A small contrastive image-text model, trained from scratch: trained on made-up ball-and-stick molecule models.
Rows from block 9 of the image encoder of a small contrastive image-text model, named by matrix and row number. Each number is 128 + 32 x the weight over its row's rms, rounded and kept within 0 to 255. All counts start at 0.
After each channel's rows are labels from the 100 images, of 14848, where the channel reaches its highest value: "patch colour" is the nearest of a few named colours to the mean colour under the peak. Only what is clearly more common there than usual is listed. The data: made-up ball-and-stick molecule models.
# pw: pointwise conv (encoder.blocks.9.pw.weight, 320x320x1x1), inputs 160-319

pw.52 [ 34 111  89 120 129 190 134 140  86 154 124  99 128 148 126  77 172 110 111  66 162 159  98  97  98 133 105 133 129 118 170 136  72 156 129 100 115 167 107 113  85 195 135 125 106 173 113 169 138  51 176 144  96 215 142 111 162 115 129 146 138 184 124 116 103 100 165 111 124 255 108 105 112 114 119 135 138 119 126 159 125 146 104  99 103 108  98 146 139  91 119 144 180 129 154 109 102  92 135 101  57 123 135 139  98 111 117 162 153  79 176  82  78 141 116 109 137 157 202 159  99 183 103 148  91 138 197 149 164 127 176 180  86 138 117 103 148 145 127 123  63 222 102 120 114 138 145 184 142 123  82  85  90  78 178 152 137 162 125 165]
patch colour: pink; grey

pw.233 [142  84 113  98 150 156  75 164 125 186 181 164 129  80  78 184 159  71 116 226 148  78 139 121  90  88  69 151 134 142 106 165  68 149 122 148 112  94  96  89 122 152 113 150 165 123 147 123 102 127 138 105 146 163  65  79 141 129 118 134 114  96 183 170 143 151  96  90 143 106 137 116 113 141 136 107 166  89 174 143 198 105  79 143  94 130 117 108 193 120 180 172 115 128 104 155 126 147 154 144 128 108 127 113 167 147 139 125 114  95 136  59 114  90 160  86 119 117 116 114 118 143  68 118 125 157  81  93 148 166 155 119 147  84 130 129 177 175 146 135 147 137 127 108 144 145 186 173 139 115 119 147 132 120 157  92 153  67 132 109]
patch colour: brown

pw.87 [176 105 172 119 129  94 142 138  88 108 110  96 125 110 155 123 115 113 171 102 119 153  91 153 119 113  94 106 141 161 127 155 135 189 146 152 176 161 116 120 134  81 133 188 208 194 124 112  81 181 164  97 177  81 150 143 126 166 141 116 178 110  99 149 204  72 140 133 100 114 157 156 149 154 111 139 103 112 164 104 166 172 154  79 154 134 141 140 125  90 145  72 140 139 160 117 239  78 155  39 142 163  91 144 145 111 122 101   0  99 145 126 128 106 115  82 107 124 161 180 144 135 119 102 173 213 140 131  94 152 141 153  98 147 122 109 142 174 160 156  98  99 133 129 177 154 133 119 134 152 115 125 161 141 126 145  95 116 198 144]
patch colour: blue

pw.3 [140  99 144 106 129 132 198 140 159  97 118 119 150 129 155 120 221 125 123 118 117 157 107  75 151 136 147 162 142 138 104 139  52 104 164  65 162  81 108 120 176 123 166 141  56  69 154 177 165 169 137 164 121  70 108 165 110 139 107 103  96 139  83 190 165 127  33 134 111 143 104 120 117 155 116 153 131 115 137 139  94 112  94 158 130 146 157 121 211 152 159 124 136  97 144 139 134 128 120 178 160 102  89 156  82 130 108 154  43 118 183 161 113 106 110 109 125 120  97 144 144 136  92 154 133 173  97 108 131 125 143 137 145 105 123 145  64 119  99  85 138 137 136 139 180  89 119 168 202 140 151 128 108 158 141 155 157 169 161 172]
patch colour: green; red

pw.140 [ 63 100  86 100 146 155 176 106 113 117 158 101 119 173 146  71 107 108 125 119 114 146  95 157 182  77  83 134 227 116 198 106 109 105 167 134  97 149 102 156  94  92  91  87  98 167 152 174 154 120  78 113 105  67  94 105 162 120 120 157 132 126 154 107  58 155 147  88 131 192 150 134 171 139 122  87  78 144 160 129 138 139 135  68 117 138 103 168 106  93  85 166  92 132 177 109 170 136 155 119 137 140  80 110 109 111  72 163 161 133 136 136 149  71 141  63 154  72 128 156 184 172  87 140 126 181 165  92 117 133 139 198 165 168 144 130 131 120 149 146 156 117 121  89 144 146 108 132  99 115 122  90 180 100 150  91 155 124  85 136]
patch colour: green

pw.73 [ 87 132 159 129  90 126 160 112 114 153 138  93 127  74 137  51 111 110  41 103  94 148 135 152 133 148 172 123 149 118 105 125 148  87 144 137 172 117 130 106 130 175 123 194  50 123  98 142  63  50 104 159 111 129 104 145 205 146 158 119 122 102 161 143 113 107 135 106 102 154 103 183 153 132 115 131 100  93 153 127 114 152 140 140 118  31 162 144 161 136 110 155  96  75 147 127 156 158 143 113 115 136 133  95 106 146 253 147  85 139 136 159 124 119 110 107  74 204 120 168 119 106 150 136 147 134 138 195 143 150 124 105 132 162 144   0 120 159 143  74 120 115 169 142 144 149  72 145  81 155  96 160 163 149 126 108 137 111 138 170]
patch colour: grey

pw.301 [ 90 127 119 107 155 140 106 100 121 140 183 153  96 146  89 129 131 105 134 108 102 167 122 141  83  72 160 118  84 152   0 163 104 124 156 124 168 136 161 164 137  90 149 104  78 131 117 111  92 146 133  44 119  91  87 129 121 138  94 131 111  73 145 157  78 152  99 132 152 117 134 122 149 150 145 136 110 158 134 104 105 155 152 130  95 152 124 131  91 134 162 130 145 119 116 130  88  85 168 146 135 169  34 138 137  96 146 125  97 134 144 117 117 107 160 173 118  92 147 177 137 121 144 127  66 119 139 100 107 151 121 149 122 179 135 132 128  93  98 120 131  71  94 151  89 129 123   0 125  55 132 141 168 135 131 129 112 113  95 128]
patch colour: grey; brown

pw.153 [196  51 161 137 131  96 181 124 106 128 146  56  93 139 135 126  98 127 111 174 156 113  92 117 102 114  62  96 113 165 173  80 139  72 116 107 144  76 106 144 127 168 127 150 250 155 167 121 233 136 119 138  89 115 138 133 146 134 162 154  88 145  66 138 145 140   0 179  77 164 155 127 107 104 123 130 102 135 134 132 131 112 104 139 152 111 112 150 137  65 135 136 163 163 148 164 164 152 154 121 142 158 143 161  76 103 108 137  41 132 162 154 145  99 134 152 158 117 124 156 125  76 109  68 110 100 125  64 160 125 106  97 138 160 190 105 129 156 121 194 110 104 119 170 158 148 103 174 124 136 132  80 139  91 163 140 140 154 118 108]
patch colour: grey

pw.9 [107 135  91 134  89 139 137  74  92 136 102 106 113 107  98 138  85 126 146  98  66 139 163 152 116 166 185 131 140 118 151 139 130 177 163  96 128  81 168 114  72 172 156 102 113 154 126 100  98  97 106 116 169 137  89 168  95  90 102 109 155 151 120  97 149 119 204 158 153 110 120 137 134  88 101 116 173 133 142 124 131 121 128 142 190 173 145 102  74 164  92 203  90 132  71 156 117 182 149 134  71 144 124 147 101  70 124 148 130 108 146  96 134 176 151 140 133 139 120 136 147 106 108 114 117 123 155 104 137 162 112 107 109 134 121 122 136 104 135  87 114 155 115 146 125 102 133 165 169  57 128 164 117 138 158 176 166 125 150  64]
patch colour: pink; grey

pw.142 [ 87 140 111 163 105 119 134 133 160 122  91 131 114 155 129 140  93 103 130 111 101 115  64  51 120  79 146 168 115 112 111 141 141 150 164  93 135 124 129 116 143 121 107 102  52 128 124 145  47 122 154  67 119 142 168 136 146 173 124  99  98 149 115  99 106 123  87 193 101 223 112 125  95 104 109 136 198 132 132 167 114 107 136 150 116 124 121 154 211 123  96 114 137 156 133  96 130 146  66 131 139 121  75  83  71 167 160 141 116  94 117  96 135 114 116 211 113 115 160 126 116 172 162 133 142 106 149 177 137 156 148 145 127  87 116 110  59 106  98  50  85  84 141 141 146 152 182  84 133 137 133 142 121 140 129 229 120 168 147 137]
patch colour: pink; brown

pw.198 [101 155 161  74 110 144  64  73 108 116 140  96 109 177 134 112 138 141 111  57 107 146 138 125 124  97 108 155 160 142  71  83  74  99  88  92  84 160 156 120 115 126 142 112  59  93 117 145 134 189 118 180 109  98 114 147  67 166 117 124 179 114 159 125 175 127 141 118 108 188 137 132  90  81 103 149 165 119 156 121 175 112 129 160 107 135 176 177 147  67 128 154 129  78 152 143 122 122 108 187 122 103 138  57 104 132 168  93 142  72 127  84  98 123 150 127 134 115 130 153 201 143  99  63 108 167  51 116 134 150 108 145 234 100 165 147 118 174 163 121 127 129  69 168 120 118  72 131 152  83 125 104  93 128  91 170 164 149 181 153]
patch colour: grey

pw.6 [119  75 184 134 142 123 112 132 160 107 108  89 184 144  78 123 135 144 113  95 153 138 151 177 146 110 115 112 117 144 128 105 170 110 140  95 130 147 127  86 136 110 176 129  84  75  81 138 124 106 162 107 162 173  59 162 125 186 130 104 154 160 111  98 142 152 141 123 135 127 172 113 155 127 119 151 108 210 155 121 163 117  88 156 139 156 122 104  95  51 101 110 135 130  54 103 108 164 165 139  99  94 146 114 149 124 200 114  99 111 106 128 201 157 107 148 173 120 117 122 117 133 146 109 123 124 138 122 118 127 111 121 118 173 142 144 189 150 155 113  42 142 131 146  87 120 127 102 176 180 172 168 129 122 142 111 134  83  91 117]
patch colour: grey; brown

pw.200 [128 129  99 123 135 101 128  82  85 152 171 130 137 152 124  91 103 145  94 148 181 126  81 103 117  96 124 101 158 145 139 115 119 131 169 120 117 136 108 155 134  90 139 144 105 110 109 162 131 163  90 115  78 117 138 167 131 179 168 144 135 125 135 137 125 102 255 129 149 167 110 148 146 135 135 118 133 119 132 172 132 150 109  57 114 109 223 105 131 108 166 159  25 127  94 136 114 132 159  93 135 117 120 135 141 127 100 134  78 166 134  51 142  89 138  96 121 159 142 146  91 137 117  99  81 156 111 129 186 117 141 143 123 153 111 108  96 155 132  32 142 102 153  96 147 118 149 162 115 163 162 149 129  90 105 151 172 144 115 142]
patch colour: grey

pw.224 [ 81 130 138 132 141 124 102 144 182 164 189  99 139 140  91 117 124 151 132  86 153 149  35 158 157  88 126 127 138 126 148 147 169 175 164 124 133 120  84  92 170 155 156 109 172 143 159  84 102 159 115 154 127  90 145 118 138 141 141 167  80 141 125 117 102 144 106 117 102 158 127 146  90 128  99 170 147 168 143 138  82 136 129 139  76 137 110 163 131 171 120 130 214 124 115 111  52  93 140  93 152 119 114 204 130 134 133 123 174 135 117 124 148 124 105 152 110  97 133 234 132 125  67 176  74  87 164 140 222  94 112 127 120 153  87 140 101 125 106 133 113 181 106  78 165  81 133  63 162  68 147 117  95 141 102 137 125 151  87 107]
patch colour: grey

pw.111 [ 88 129 122 112 142 116  92 140 116  93 118  99 101 137 158  96  77 135 100 149 138 118  81 103 169 215 117 166 130 121 123 117  42 139 118 119 155 101 108 117 140 132 119 165 255 162  90 147 128 172  89 171 134 199 129  97  92 156 150 155 143 118 160 162  67 140 185 115 120 177 133 191  72 136  91  69 102 135 109 148  93 169 142  75 116 165 118 110 193  96 129 114 128 205 113 165  79  91  98 167 110 120 113  96  81  85 109  89 156 130 125  85  86 167  89 178 127 144 120 154 139 182  69 107 110  95 150 136 103  90  94 141  65 165  75 166 129 145  87 121  73 145 146 157 143 122 109 125 139 155 118 108 156 124  98 155 175 162 147 153]
patch colour: grey

pw.109 [187 102 109 110 140 151 116 136  99 160 115 146 144 173 111 109 154 167 123 139 148 111 126 128 157 127 122 150 132 183 126 138 115 145 131  69 160 121 181 122 118 138 112 120 134  74 113 132 141 112 214 126  97 123 114 208 125 131 131 100 117 111  38 134  71 141 130  70 130 120 158 123 155 197 122 114 163  96 179 117 187 108 111 139 206 166  86 119 158 130  40 177  99 124 110 139 103  96 146 168 131  78 150 151 124 150 139 135 134 134 132 154  20  35  80 156 109  94 130  97 120 128 129  94 128 118 111 163 147 155 117 133 163 114 119 122 153 129  92 150 106  83 109 120 104 102 191 123 112 200 141 122 128  89  97  64 122 145  73 127]
patch colour: red; brown

pw.68 [118  69 132 232 146 124 134 121  91 156 168 108 176 103 128 144 120 196  76 143 142 138 126 162 163 125 110  86  82 113 136 119  90 136 132 124 130 120 180 131 140  83 148 125  57 120 132 106 157 147 147  92  61 141 101 155 149 153  97 110 169 138 113 139  83 158 142 140 160 102  98 157 135 173  80 136  75 109  85 158 137  97 108 140 123 161 171 121 137 133 134  84 126 134 156 148 152 116 172 160 118 147 126 137 127 123 114 255 227 109 139 130  80 160 125 154 153 117 117 112 133  67 127  86  65 142 157 189 114 173 129 131 125 157 123  99 158 172 116 130 118  77 152 140  78 157 113 115 147 197 207 152 132 181 146 102 164 151 144 116]
patch colour: purple; brown

pw.241 [113 109 127 128 107  84 147  80 134 103 168 148 166 103 145 153 114 160  85 132 141 161 128 133  81 116 115 118 115 119 145  95 114 124 151 203 142  62 153 132 109  82  77 125   4  98 161 131 150  91 135 146 118  34 152 105  78  33  70 130 107 125 168 151 172 186 167 116 110  99 173 125 104 133 122 115 136 134 136 136 119 147 117 114  80 117 141 156 136 125 127  92 113  89 140 162  83 144 133 115 117 135  28 133  91 135 131 129 198 128 175 153 158 152 102 167 139 108 182 123 128 162 131 116 144 169 113 126 102 115 101  99 117 144 163 149 148 168 105 101 152 124  73 190  76 206 148 145 104 102  74 115 133 117 169 171 125 132 178 136]
patch colour: brown

pw.125 [124 110 118 114 128 132 150 105  92 146 142 120 131 133 139 160 137  84 188 115 134 110  79 159 112 159 126 136 110 129  67 157 174 136 136 104 146 110 146 190 144 115 116 115  73 152 103 132  39 118 158 113 123 107  77 161 166 238 121 191 172 126 184  78 109  89 114 115 121 167 130 125  97 125  98  97  63 132 131 187 153 120  80 169 134 151 118  97 201 139 110 170 150 113  64  92 155 104 138 213 126 145  99 121 147 129 151 102  85 110 173  85 173 132 201 118  71 175 131 187 141 123 171 177 153 138 128  52  69 177 110 149 143 156  98 136 165  98  75 113 133 140 106 188 153 124 120 134 129 148 100 137 133 132 166 125 109 132  91 149]
patch colour: grey

pw.130 [110 170 135 186 130 140 176 114 154 185 108 113 134 187 130 143  95 127  69  94 108 125 123  71 127  64 172 209 130 135 114 132 116  77 124 107 110 117  82 161 174 110 150  81 103 138 120 102  70  69 135 173 169  83 103 133  99 181 159  87 119 157 115  78 153  92  87  93 133 147  79 105 150 100 115 123 136 133 137 121 131 135 141 168  87 104 157 138 126 158 109 140 133 113 137 121  85 149 145 130 116 137 130 115 156 114 134 144  94 171 170 137  80 113 109 151 117 124 234 164 121 187 176 116  99 148 146 116 122  83  89 194 104 116 102 137 113 164 133 145 191 161 113 123 172 152  89  85 119 123 136 173 122 105 147 147 160 165 134 136]
patch colour: pink; grey

pw.180 [122 132 102 138 129 144 107 116 107 171 164 153 106 123 164 131 126  81  54  88  96 132 163 143  91  99 120 150  97 132 117 106 135 207 145 109  59 109 126 162 189 148 129 135  99 154 209 172 127 204 109  78 121 146 128 149 193 102 155 137 162  90 167 125 108 211 139 205 127 118  99 150  59  88 197 137 123 117  75 121 155 109 116 170 146 100  99 127 125  65 110 126 126 115  84 160 119 113  76  27 161  89 152  95 119 148 151 127  82  67  79 146 158 112  90 115 129 106 106  89 125 140 160 156 162  98 126 115 101 108 112 208 103 173 121 131 215 150  87 102 104 148 123 103 143 143 130 186 237 102 138 126 126 175 102 150 145 139 131 134]
patch colour: purple

pw.314 [146 122 148 104 143 169 152 166 161 144 125 197 156  62 150 176 129  70 100  89 127 180 131 106 113 182 157 197  98 161 101 151 132 142 126 143  78 172  84 139 100  83 117 102  79 122 144 109 141  97 140 129 119 132  62 171 111  98 122 115 101 113  50 139 108 161 145 175 142  90 159 147 187 127  99 156 171 101  98  71 113 129 102  90 155 152 105 107 163 126 146 116  87 143 105  92 135  93 146 127 126  91  48  96 201 113 146 124 153 152 109 128 149 141  87 113  90 127 216 104 121 147  93 180 155 139 120 173 119 134  97 131 156 121 107  97  79 145  93  87  90  98  83 165  63 148 137 171 105 163 103 120 143 132 137 185  96  89 144 162]
patch colour: brown; grey

pw.249 [113 137 131 134 142 152  99 201 174  85 167 146 150 128  91  93 152 106 153  79 121 205  74 193 147 122 108 118 114 131  97 118 145 110 113 114 140 135 128 146 129 141 132 167  75 154 144 122 116 154 136 151 167 137 155 148 108 166 100 101 138 120  91 144 132 129 141 102 102 182 162 120 117  99 121 183 101 111  97 181 150 115 153 158 153 120 128  70 151 225 114 136 140 183  90 111 152 113 154 153 111 180 162  50 109 118 143  72  91 131 155 190  79 180  76 141 163 163  98 141 112 114  98 129 130 140 106 156 119 102 127 129 123 132 136 104 163 104 172 118  84  88 120  77 175 120  96 122 164  90 114 145  55 120 136 146 171 154 150 101]
patch colour: green

pw.18 [152  71 128 135 102 152  88 108 132 141 168 155 140 133 158  75 168 145 131 121 102  90 163 110 167 188 121  76  87 193 114 109 115  97 163 137 125 110 176 196 125 152  92 165 194 141 149 102 106 162 158 133  71  54 155 120 161 142  98 188 142 104 157 115  79 171 106 164 113 163 121 130 133 152 112 178 130 112 173 119 110  98 100  96 114 146 115 116 177  98 140 168 138 159 115 153 201  98 117 144 100 157  80  56  90 120 100 140 173 106 139 145 156 109 100 136 138 174 133  93  96 139 167 173 139 176 100 143 152 146 155  87 108 176 135  17 131 171 114 142 129 114 175 127 160 134  69  94 134 129 139 134 107 156 101  72 126 132 149 134]
patch colour: brown

pw.265 [ 82  92 182 165 115 182 126 155 115 142 108  96 104 205 159  90 116 133 113 121 118 151 194 108 139 178 169  92 102 117 142 122 137 149 121  80 155 110 198 220 106  92 136 148 133 105 169 151 122 149 113 159  99 117 112  99 152 141 103 143 107  81 174 154 145  91 144  81 137 158 172 139  88  61 136 141 139 128 164 120 109 122  95 150 152 155 151 116 170 113 119  71 150 124 111 155  93  99 139 160 113 184 134 153  86  91 165 114 127 106 157  75  97 112 142 141  74 132 209 133 183 171 129 109 161 182 133 138 157 119 107  95 109 126 144 135 155 168 125 134 171  89 175  97 137 180 102 128 218  56  89 161 134 162 149 165 100  95 123 193]
patch colour: purple

pw.119 [126 148 113 105 153 101  93 137 128 159 141 172  61  92 122 135 103 140 152 124 108  98 137 104  97 137 108 104 166 153 164  95 119 132 125  78 155  76 139 105 121 169  95 123  42  74 135 113 158 143  90  99 200 116 156 132 153 122 136  86  66 131 101  67 172 106  77  55 107  91 138 119 110 128  59 126 188 111  98 128 104  97 120 184  83 107  87  98  68 174 162 112 120 160 109 108 126  86 158 132 160 124  60  86 163 203 105 149 200 141 195 111 156 129 120 145 155 139 151 126 114  72 146 140 170 124 101 147 107 129 151 156 146 162 126 140 103 167  94 192 217 129 141 150 129 142 103 124  88 176 181  78  88 142 178 141 123 203 133 134]
patch colour: blue

pw.46 [112  99 160 125 104 160 183 101 137 134 153 104 128 141 158 150 139 118 132 160 147 117  54 138 136 122 186  94 128 127 133  89 143 128 150 137 103  55  99 111 107 169  99 153 121 107  41 187  85  64  46  96 143 165 122 138 159 120 124 146 113 109 170 102 117  99 126 125 127 127 128 102  98 154 138 114 108  98  72 115 107 144 103 198 103   0 165 136 151 119 124 101 125 138 118 113 119  83 154 166 142  89 158 102 147 109  94 132 101 156  90  74 121 116 108 128 120 119 143 116 146 142  70 145 119 142 125 135 108  77 155 150 108 142 206 169 154 107 147 127 108 138 190 113  91 147 140 126  91 133 131 135 140 145 107 142 179 134 137 152]
patch colour: grey

pw.63 [148 154 130 124  89 121  76 115  87  82 116 144 116 112 119 178 152 132 116 126 113 131  73 102 125 107 136 142 142  94 140 201 119 152 140 134 121  84 119 116 146 108 182 137 134  92 143 145 105  45  82 185 106 155 109  58 158 118 123 158 127  94 117 125 134 140 160 121 140 197 127  98 131 104 144 122 121 155  89 135 139 102 105 109 135  86 108 127 138 100 135 110  73  85 104  93 130 184 119 121 132 119 131  93  65 129 186 112 142 141 114 117 136 160 108 199  88  76 144 160 133 130 155  78 110 112 217 133  36 100 106 175 130 114 154  66  99 112 170 117 155 131 140 110 165 144 219  75 125 102 107 133  86  85 125  87 136 100 117 145]
patch colour: pink; grey

pw.127 [152 101 101 131 124  92 182 184 133 148  93  72 175  90 110 164 147 127 135 108 120 151  79  82 171 140  76 101 119 168  82 123 166 144 111 128 111  96 176 161 139 161  98 128 152 104  77 136 115 177 142 146  97 170 217 110 144 136 164 144 147 167 177 157  87  87 126 118 125 196  94 129  90 145 119  82 105 143 138 133 162 178 117 180 113 106 133 106 175  82 115  93 128 132 109 137 118 137 120 135 173 145 118  86 104 161 114 131  66 212 112 120 146  67 171 101  81 115 149 122 138 117 147 191 154 188 107 160 106 123 107 108  71 139  88 147 179 149 151 155 151  54  84  43 181 144 162  94 106 146 104 115 113  98 118 182 137 118 165 103]
patch colour: green